{"model": "audio embedding model", "spec_augment": false, "embedding_dim": 128, "arch": "resnet_bottleneck", "depths": [3, 6, 6], "dropout": 0.05, "am_softmax_scale": 30, "init": "kaiming_normal", "optimizer": "adamw", "lr": 0.0022, "beta1": 0.9, "eps": 1e-08, "steps": 25800}
Rows from block 6 of a small audio embedding model, named by matrix and row number. Rows with one number belong to one channel. Each number is 50 + 12 x the weight over its row's rms, rounded and kept within 0 to 99. All counts start at 0. After the name is the row's rms in percent of the matrix's.
Before each channel's rows are labels from the 100 clips, of 14976, where the channel reaches its highest value: "responds to" is what is common among them. Only what is clearly more common there than usual is listed. The data: single English command words and digits, spoken by a formant synthesiser in many voices. In brackets: how many of the 100.
# convs1: 3x3 conv (model.blocks.6.convs.1.weight, 96x96x3x3, each kernel summed), inputs 48-95
# convs2: expand pointwise conv (model.blocks.6.convs.2.weight, 384x96x1x1, transposed), outputs 64-127

responds to: /oʊ/ (48); mains hum (41)
convs1.24 096:30 55 59 79 36 31 46 48 46 36 49 75 58 41 48 75 34 49 45 49 49 38 40 37 66 55 36 57 53 32 38 59 44 49 53 39 44 61 34 39 58 70 45 46 44 32 54 34
convs2.24 106:49 50 50 50 61 60 50 50 46 49 13 50 53 50 37 50 37 50 51 50 35 62 59 46 50 41 69 50 58 60 50 50 55 50 77 49 41 79 50 50 50 50 50 35 31 78 50 50 50 54 50 50 49 50 32 50 17 50 50 57 50 50 70 37

responds to: /oʊ/ (69)
convs1.36 071:50 52 61 42 35 47 57 57 74 26 52 50 47 45 40 29 47 56 41 35 44 57 45 48 57 41 61 30 69 39 61 43 46 52 37 67 50 62 24 51 66 06 37 48 55 49 37 51
convs2.36 100:50 55 50 50 50 56 50 32 40 50 24 50 50 50 50 31 39 50 50 50 50 70 50 50 50 54 47 50 85 50 50 50 50 52 50 38 39 50 50 26 50 32 50 50 50 50 50 50 50 50 50 50 50 40 50 24 50 73 29 50 50 50 50 50

responds to: /oʊ/ (86)
convs1.42 076:40 43 50 49 29 45 45 68 50 33 35 45 40 33 33 35 33 20 31 22 43 41 53 42 50 55 46 38 51 51 60 53 45 45 28 43 41 45 40 34 44 39 48 50 36 49 14 51
convs2.42 091:50 50 50 50 50 81 50 50 50 50 47 73 51 42 50 50 50 50 47 50 61 50 28 50 50 50 50 22 87 50 34 50 50 51 50 50 50 71 73 50 55 50 50 50 39 50 68 50 70 72 50 50 49 50 50 56 29 50 50 35 50 50 59 50

responds to: /oʊ/ (35)
convs1.32 074:25 72 51 65 43 27 30 48 56 49 41 60 53 46 50 55 42 50 27 43 36 32 35 48 59 60 35 59 50 42 47 58 44 35 59 45 54 67 32 51 54 65 46 42 37 35 56 33
convs2.32 136:37 50 39 38 59 62 50 39 50 50 50 64 60 58 26 26 42 50 50 50 19 71 50 44 55 37 72 50 48 54 50 50 43 55 50 50 33 65 64 36 50 50 50 28 33 59 50 68 50 38 50 63 38 31 28 24 39 67 50 74 65 48 59 44

responds to: voice: deep voice (61)
convs1.86 146:63 40 31 29 40 68 50 27 49 45 58 36 44 51 42 15 52 54 56 50 57 64 51 51 33 25 62 36 59 54 54 26 57 37 41 54 47 35 46 45 28 30 55 58 61 60 51 45
convs2.86 118:70 61 47 63 45 50 50 67 64 64 76 63 21 50 48 50 61 45 58 71 50 50 40 50 29 50 57 38 59 56 32 73 73 61 37 44 71 44 57 68 50 30 63 50 50 33 92 49 50 49 50 37 74 41 61 66 50 31 42 32 62 46 26 37

responds to: /oʊ/ (88); word: no (27)
convs1.94 090:41 54 61 52 41 45 37 27 45 48 60 59 40 36 52 45 45 42 48 52 55 41 28 56 71 48 39 33 43 21 32 49 34 46 46 56 58 40 47 52 57 49 32 54 46 36 47 36
convs2.94 115:50 30 37 50 50 50 50 42 50 42 48 37 53 78 50 50 44 47 39 43 50 74 43 50 50 28 50 50 50 50 50 50 50 50 84 54 33 50 50 50 50 34 50 25 20 77 41 80 26 50 07 59 46 50 50 50 50 73 50 50 50 45 50 48

responds to: /oʊ/ (46)
convs1.2 081:57 43 59 43 28 53 41 28 62 47 54 33 45 37 46 47 50 43 55 49 38 54 42 45 64 40 60 41 33 43 38 43 41 55 56 70 54 44 43 58 43 44 34 62 49 49 50 55
convs2.2 082:50 31 20 50 41 68 50 46 50 40 50 50 52 63 50 50 50 38 50 55 43 66 27 50 59 70 50 44 72 72 50 50 48 50 86 53 46 76 50 50 50 50 36 50 50 47 50 50 17 66 25 65 47 78 50 50 37 50 50 78 50 58 72 30

responds to: voice: deep voice (62); /ɛ/ (36)
convs1.91 137:63 45 31 29 42 69 52 19 48 44 57 37 44 54 47 42 50 50 58 53 58 61 51 49 36 43 60 42 56 48 56 34 62 38 47 57 50 39 40 48 14 50 56 55 70 61 52 42
convs2.91 092:50 70 38 59 49 50 50 61 68 66 72 60 22 30 47 60 49 52 50 68 50 50 50 60 32 50 50 21 50 53 50 83 66 58 39 50 50 31 62 61 50 21 62 50 50 46 58 41 50 58 50 41 67 50 65 50 78 47 43 38 78 50 36 50

responds to: voice: deep voice (52); mains hum (35)
convs1.83 108:50 36 57 68 49 47 36 60 30 44 37 57 43 72 54 54 36 44 53 68 46 51 64 42 46 57 48 49 64 65 73 53 65 41 48 32 34 51 42 38 50 54 67 38 51 67 55 47
convs2.83 078:50 50 50 37 50 50 50 50 50 38 50 52 50 39 57 50 46 50 52 62 49 50 50 50 50 50 50 49 84 50 44 50 50 91 50 43 50 50 50 50 50 50 33 36 50 50 64 13 72 50 59 50 50 15 50 50 53 50 50 19 50 60 11 25

responds to: /oʊ/ (76)
convs1.35 077:49 44 45 65 48 44 53 59 37 47 46 49 34 47 41 56 33 34 39 30 32 45 64 22 53 55 47 27 43 58 58 42 57 42 25 36 28 49 38 31 53 65 54 36 50 57 33 53
convs2.35 084:50 50 50 38 50 50 56 36 50 50 50 59 62 50 50 50 50 50 38 50 50 82 29 50 50 50 50 50 50 50 54 50 50 50 48 61 50 50 50 50 50 68 50 50 50 50 50 50 67 76 50 50 42 50 45 17 34 72 50 42 50 50 50 50

responds to: mains hum (84)
convs1.87 076:49 60 51 55 32 68 68 43 40 34 54 58 68 45 59 80 49 36 40 54 64 37 57 46 52 55 52 75 50 56 46 61 56 48 79 55 56 26 26 59 38 57 54 62 65 52 49 32
convs2.87 092:50 50 45 41 50 50 50 39 50 50 50 45 50 50 24 51 50 47 94 66 50 69 50 50 50 56 50 26 50 50 68 63 50 50 50 50 50 50 71 41 50 38 50 47 50 81 50 50 51 57 28 50 50 50 50 31 50 64 50 56 48 50 66 50

responds to: voice: deep voice (58); clipping (31)
convs1.40 106:61 43 39 40 45 69 46 43 45 48 61 49 36 55 33 30 46 51 52 53 70 63 60 56 41 30 62 39 77 58 58 23 74 39 50 52 47 42 45 39 31 35 71 59 58 67 51 53
convs2.40 098:68 50 41 58 31 50 50 58 68 56 75 50 26 50 56 58 49 50 78 71 50 50 50 50 37 50 50 50 50 50 29 79 59 99 32 53 66 57 50 67 50 50 56 50 54 53 79 50 60 50 50 44 65 30 68 63 50 36 50 19 50 60 15 29

responds to: voice: deep voice (61); /ɹ/ (40); /i/ (30)
convs1.45 140:63 32 24 28 46 66 50 24 49 48 51 40 42 52 47 26 45 50 60 53 55 56 46 46 30 34 56 31 56 46 52 33 55 43 37 51 45 42 45 45 17 44 52 52 61 57 56 51
convs2.45 109:50 65 41 68 54 50 50 70 68 68 73 61 15 35 50 50 50 50 47 50 50 52 44 50 18 50 62 27 63 59 36 77 75 56 42 50 50 38 61 77 51 33 72 55 50 50 50 50 50 56 50 36 76 47 50 50 50 38 46 50 71 34 37 50

responds to: /oʊ/ (63)
convs1.69 096:40 59 62 58 56 40 49 56 44 48 49 64 39 28 44 48 49 40 59 56 49 43 27 47 61 56 37 35 32 27 40 41 36 60 49 55 54 51 48 55 53 53 40 51 48 36 59 45
convs2.69 088:48 36 50 40 50 41 50 43 50 50 50 50 35 50 57 50 50 44 50 50 45 50 50 41 50 15 65 50 50 50 30 51 49 50 50 50 50 51 50 50 50 24 50 25 28 50 50 50 50 53 27 43 54 64 50 50 37 71 54 38 50 59 55 50

responds to: voice: deep voice (66); /i/ (27)
convs1.75 134:62 42 31 13 41 64 51 38 47 45 50 34 42 47 37 34 47 53 52 56 57 67 49 48 31 30 61 35 59 49 58 29 58 36 40 58 51 37 48 42 25 41 58 54 68 58 55 50
convs2.75 106:75 70 50 71 51 49 50 74 63 64 67 50 20 35 58 50 50 50 52 50 60 50 47 50 30 50 50 31 64 61 27 74 72 84 50 51 68 50 50 77 54 26 69 50 56 50 50 34 50 50 50 50 80 43 50 50 74 50 52 50 57 50 50 50

responds to: /oʊ/ (52)
convs1.16 088:49 34 54 57 37 47 30 47 39 49 37 67 33 57 31 56 29 28 40 37 37 59 62 41 46 57 59 31 53 58 43 41 48 48 27 29 29 43 51 21 54 49 63 34 46 57 42 49
convs2.16 100:56 50 24 50 63 50 50 50 50 50 27 50 50 75 42 21 50 50 50 50 30 50 50 50 50 50 50 50 50 50 69 50 20 63 59 50 50 50 71 50 50 59 50 27 35 52 50 50 67 75 39 50 31 50 28 31 40 47 50 50 50 48 58 43

responds to: /oʊ/ (88)
convs1.55 074:34 44 68 63 61 39 34 57 72 31 41 40 45 40 40 64 32 44 48 40 43 38 48 38 57 59 39 51 43 41 33 49 41 47 41 32 39 65 37 39 45 43 39 39 29 39 53 32
convs2.55 144:50 24 26 38 58 73 50 41 50 42 36 50 63 70 52 26 42 48 50 51 36 50 40 50 62 54 53 51 55 55 50 32 45 50 50 50 32 50 61 50 50 50 42 44 54 68 40 61 50 50 34 64 41 53 31 36 19 57 43 50 50 67 67 42

responds to: voice: deep voice (53); rumble (31)
convs1.38 095:54 33 38 34 48 67 38 50 33 30 48 48 44 70 36 42 48 53 70 48 50 42 45 37 40 32 53 39 58 47 76 15 64 15 48 43 37 51 41 39 44 42 60 47 68 59 64 46
convs2.38 122:70 51 48 66 50 43 50 71 50 71 68 52 24 50 50 50 65 54 50 69 64 50 50 50 21 50 42 50 50 61 29 50 70 55 50 50 77 50 50 62 50 50 72 50 50 52 85 63 50 51 50 26 81 50 69 65 50 42 56 20 53 50 23 41

responds to: voice: deep voice (62)
convs1.68 058:24 52 52 48 60 29 50 86 49 54 33 22 45 53 52 44 38 52 44 49 36 38 41 35 57 46 34 54 60 44 43 55 58 40 57 43 52 74 57 81 53 58 41 42 49 38 62 58
convs2.68 107:50 62 76 50 50 29 50 75 62 50 45 50 50 50 50 50 49 50 50 53 82 50 42 50 28 49 50 58 50 50 50 50 66 57 50 60 68 35 32 50 50 61 50 50 50 50 62 50 50 66 50 32 63 39 78 59 68 45 63 50 50 50 50 57

responds to: mains hum (64)
convs1.11 094:40 55 57 60 44 35 37 52 46 35 46 47 52 47 54 63 37 46 43 47 52 44 37 65 72 50 36 62 66 34 54 60 35 54 56 48 51 48 22 42 54 62 37 47 34 39 48 20
convs2.11 095:50 50 50 50 50 64 54 60 50 50 19 50 36 50 50 50 50 50 27 30 50 48 50 75 50 50 50 50 50 50 50 33 50 50 50 50 55 90 50 50 45 50 55 53 50 93 37 45 44 50 40 50 50 60 50 50 28 50 14 50 44 71 60 42

responds to: voice: deep voice (62)
convs1.58 092:52 42 41 50 49 47 57 60 42 44 58 51 37 61 42 47 57 56 34 36 70 52 70 46 51 45 58 42 77 58 64 34 67 50 29 45 39 44 41 34 15 44 69 42 67 64 44 44
convs2.58 078:50 50 50 50 50 50 50 50 64 50 51 51 33 41 65 50 42 50 56 64 50 72 50 50 50 36 50 31 50 50 10 61 50 88 33 50 62 69 50 77 50 50 50 50 34 50 80 50 50 50 50 47 50 05 60 63 50 50 61 28 71 40 24 30

responds to: voice: deep voice (64); /ɝ/ (45)
convs1.10 087:41 45 45 70 47 47 49 58 43 52 46 53 46 61 63 23 43 46 45 46 64 58 71 48 47 47 53 40 95 63 75 45 62 42 46 36 41 56 49 48 43 53 73 39 63 65 51 37
convs2.10 087:50 50 47 50 50 50 50 59 53 50 50 50 15 32 52 50 41 50 60 66 55 50 22 37 37 50 50 20 50 55 50 50 50 99 40 51 50 52 50 50 50 60 50 50 50 50 65 35 50 50 50 38 50 21 53 66 50 50 78 50 61 50 05 12

responds to: /oʊ/ (49)
convs1.92 105:40 27 77 58 53 46 54 56 58 48 57 77 55 45 50 40 57 52 77 63 57 39 38 45 55 48 41 52 43 40 59 57 48 55 52 59 30 66 54 42 75 64 38 40 61 37 66 50
convs2.92 087:50 50 50 50 50 50 50 50 50 50 50 50 50 50 36 50 35 34 67 75 50 82 82 36 50 38 77 50 50 51 46 50 50 50 50 20 50 59 50 51 72 50 50 50 42 77 41 50 50 34 50 50 50 50 77 33 50 80 53 63 50 50 50 50

responds to: voice: deep voice (63); /ɝ/ (46)
convs1.76 110:57 55 36 41 30 74 43 38 56 49 55 51 57 61 59 49 41 62 71 66 62 55 54 50 24 50 59 57 47 51 63 51 60 36 66 52 54 39 51 61 26 44 51 60 73 58 75 45
convs2.76 121:80 64 54 77 31 50 45 74 50 75 75 50 26 29 50 50 53 50 34 50 50 50 50 50 32 50 64 31 50 56 50 81 68 60 37 47 73 50 50 63 40 43 67 61 50 50 67 50 50 50 59 27 68 53 50 50 50 51 50 42 62 43 50 50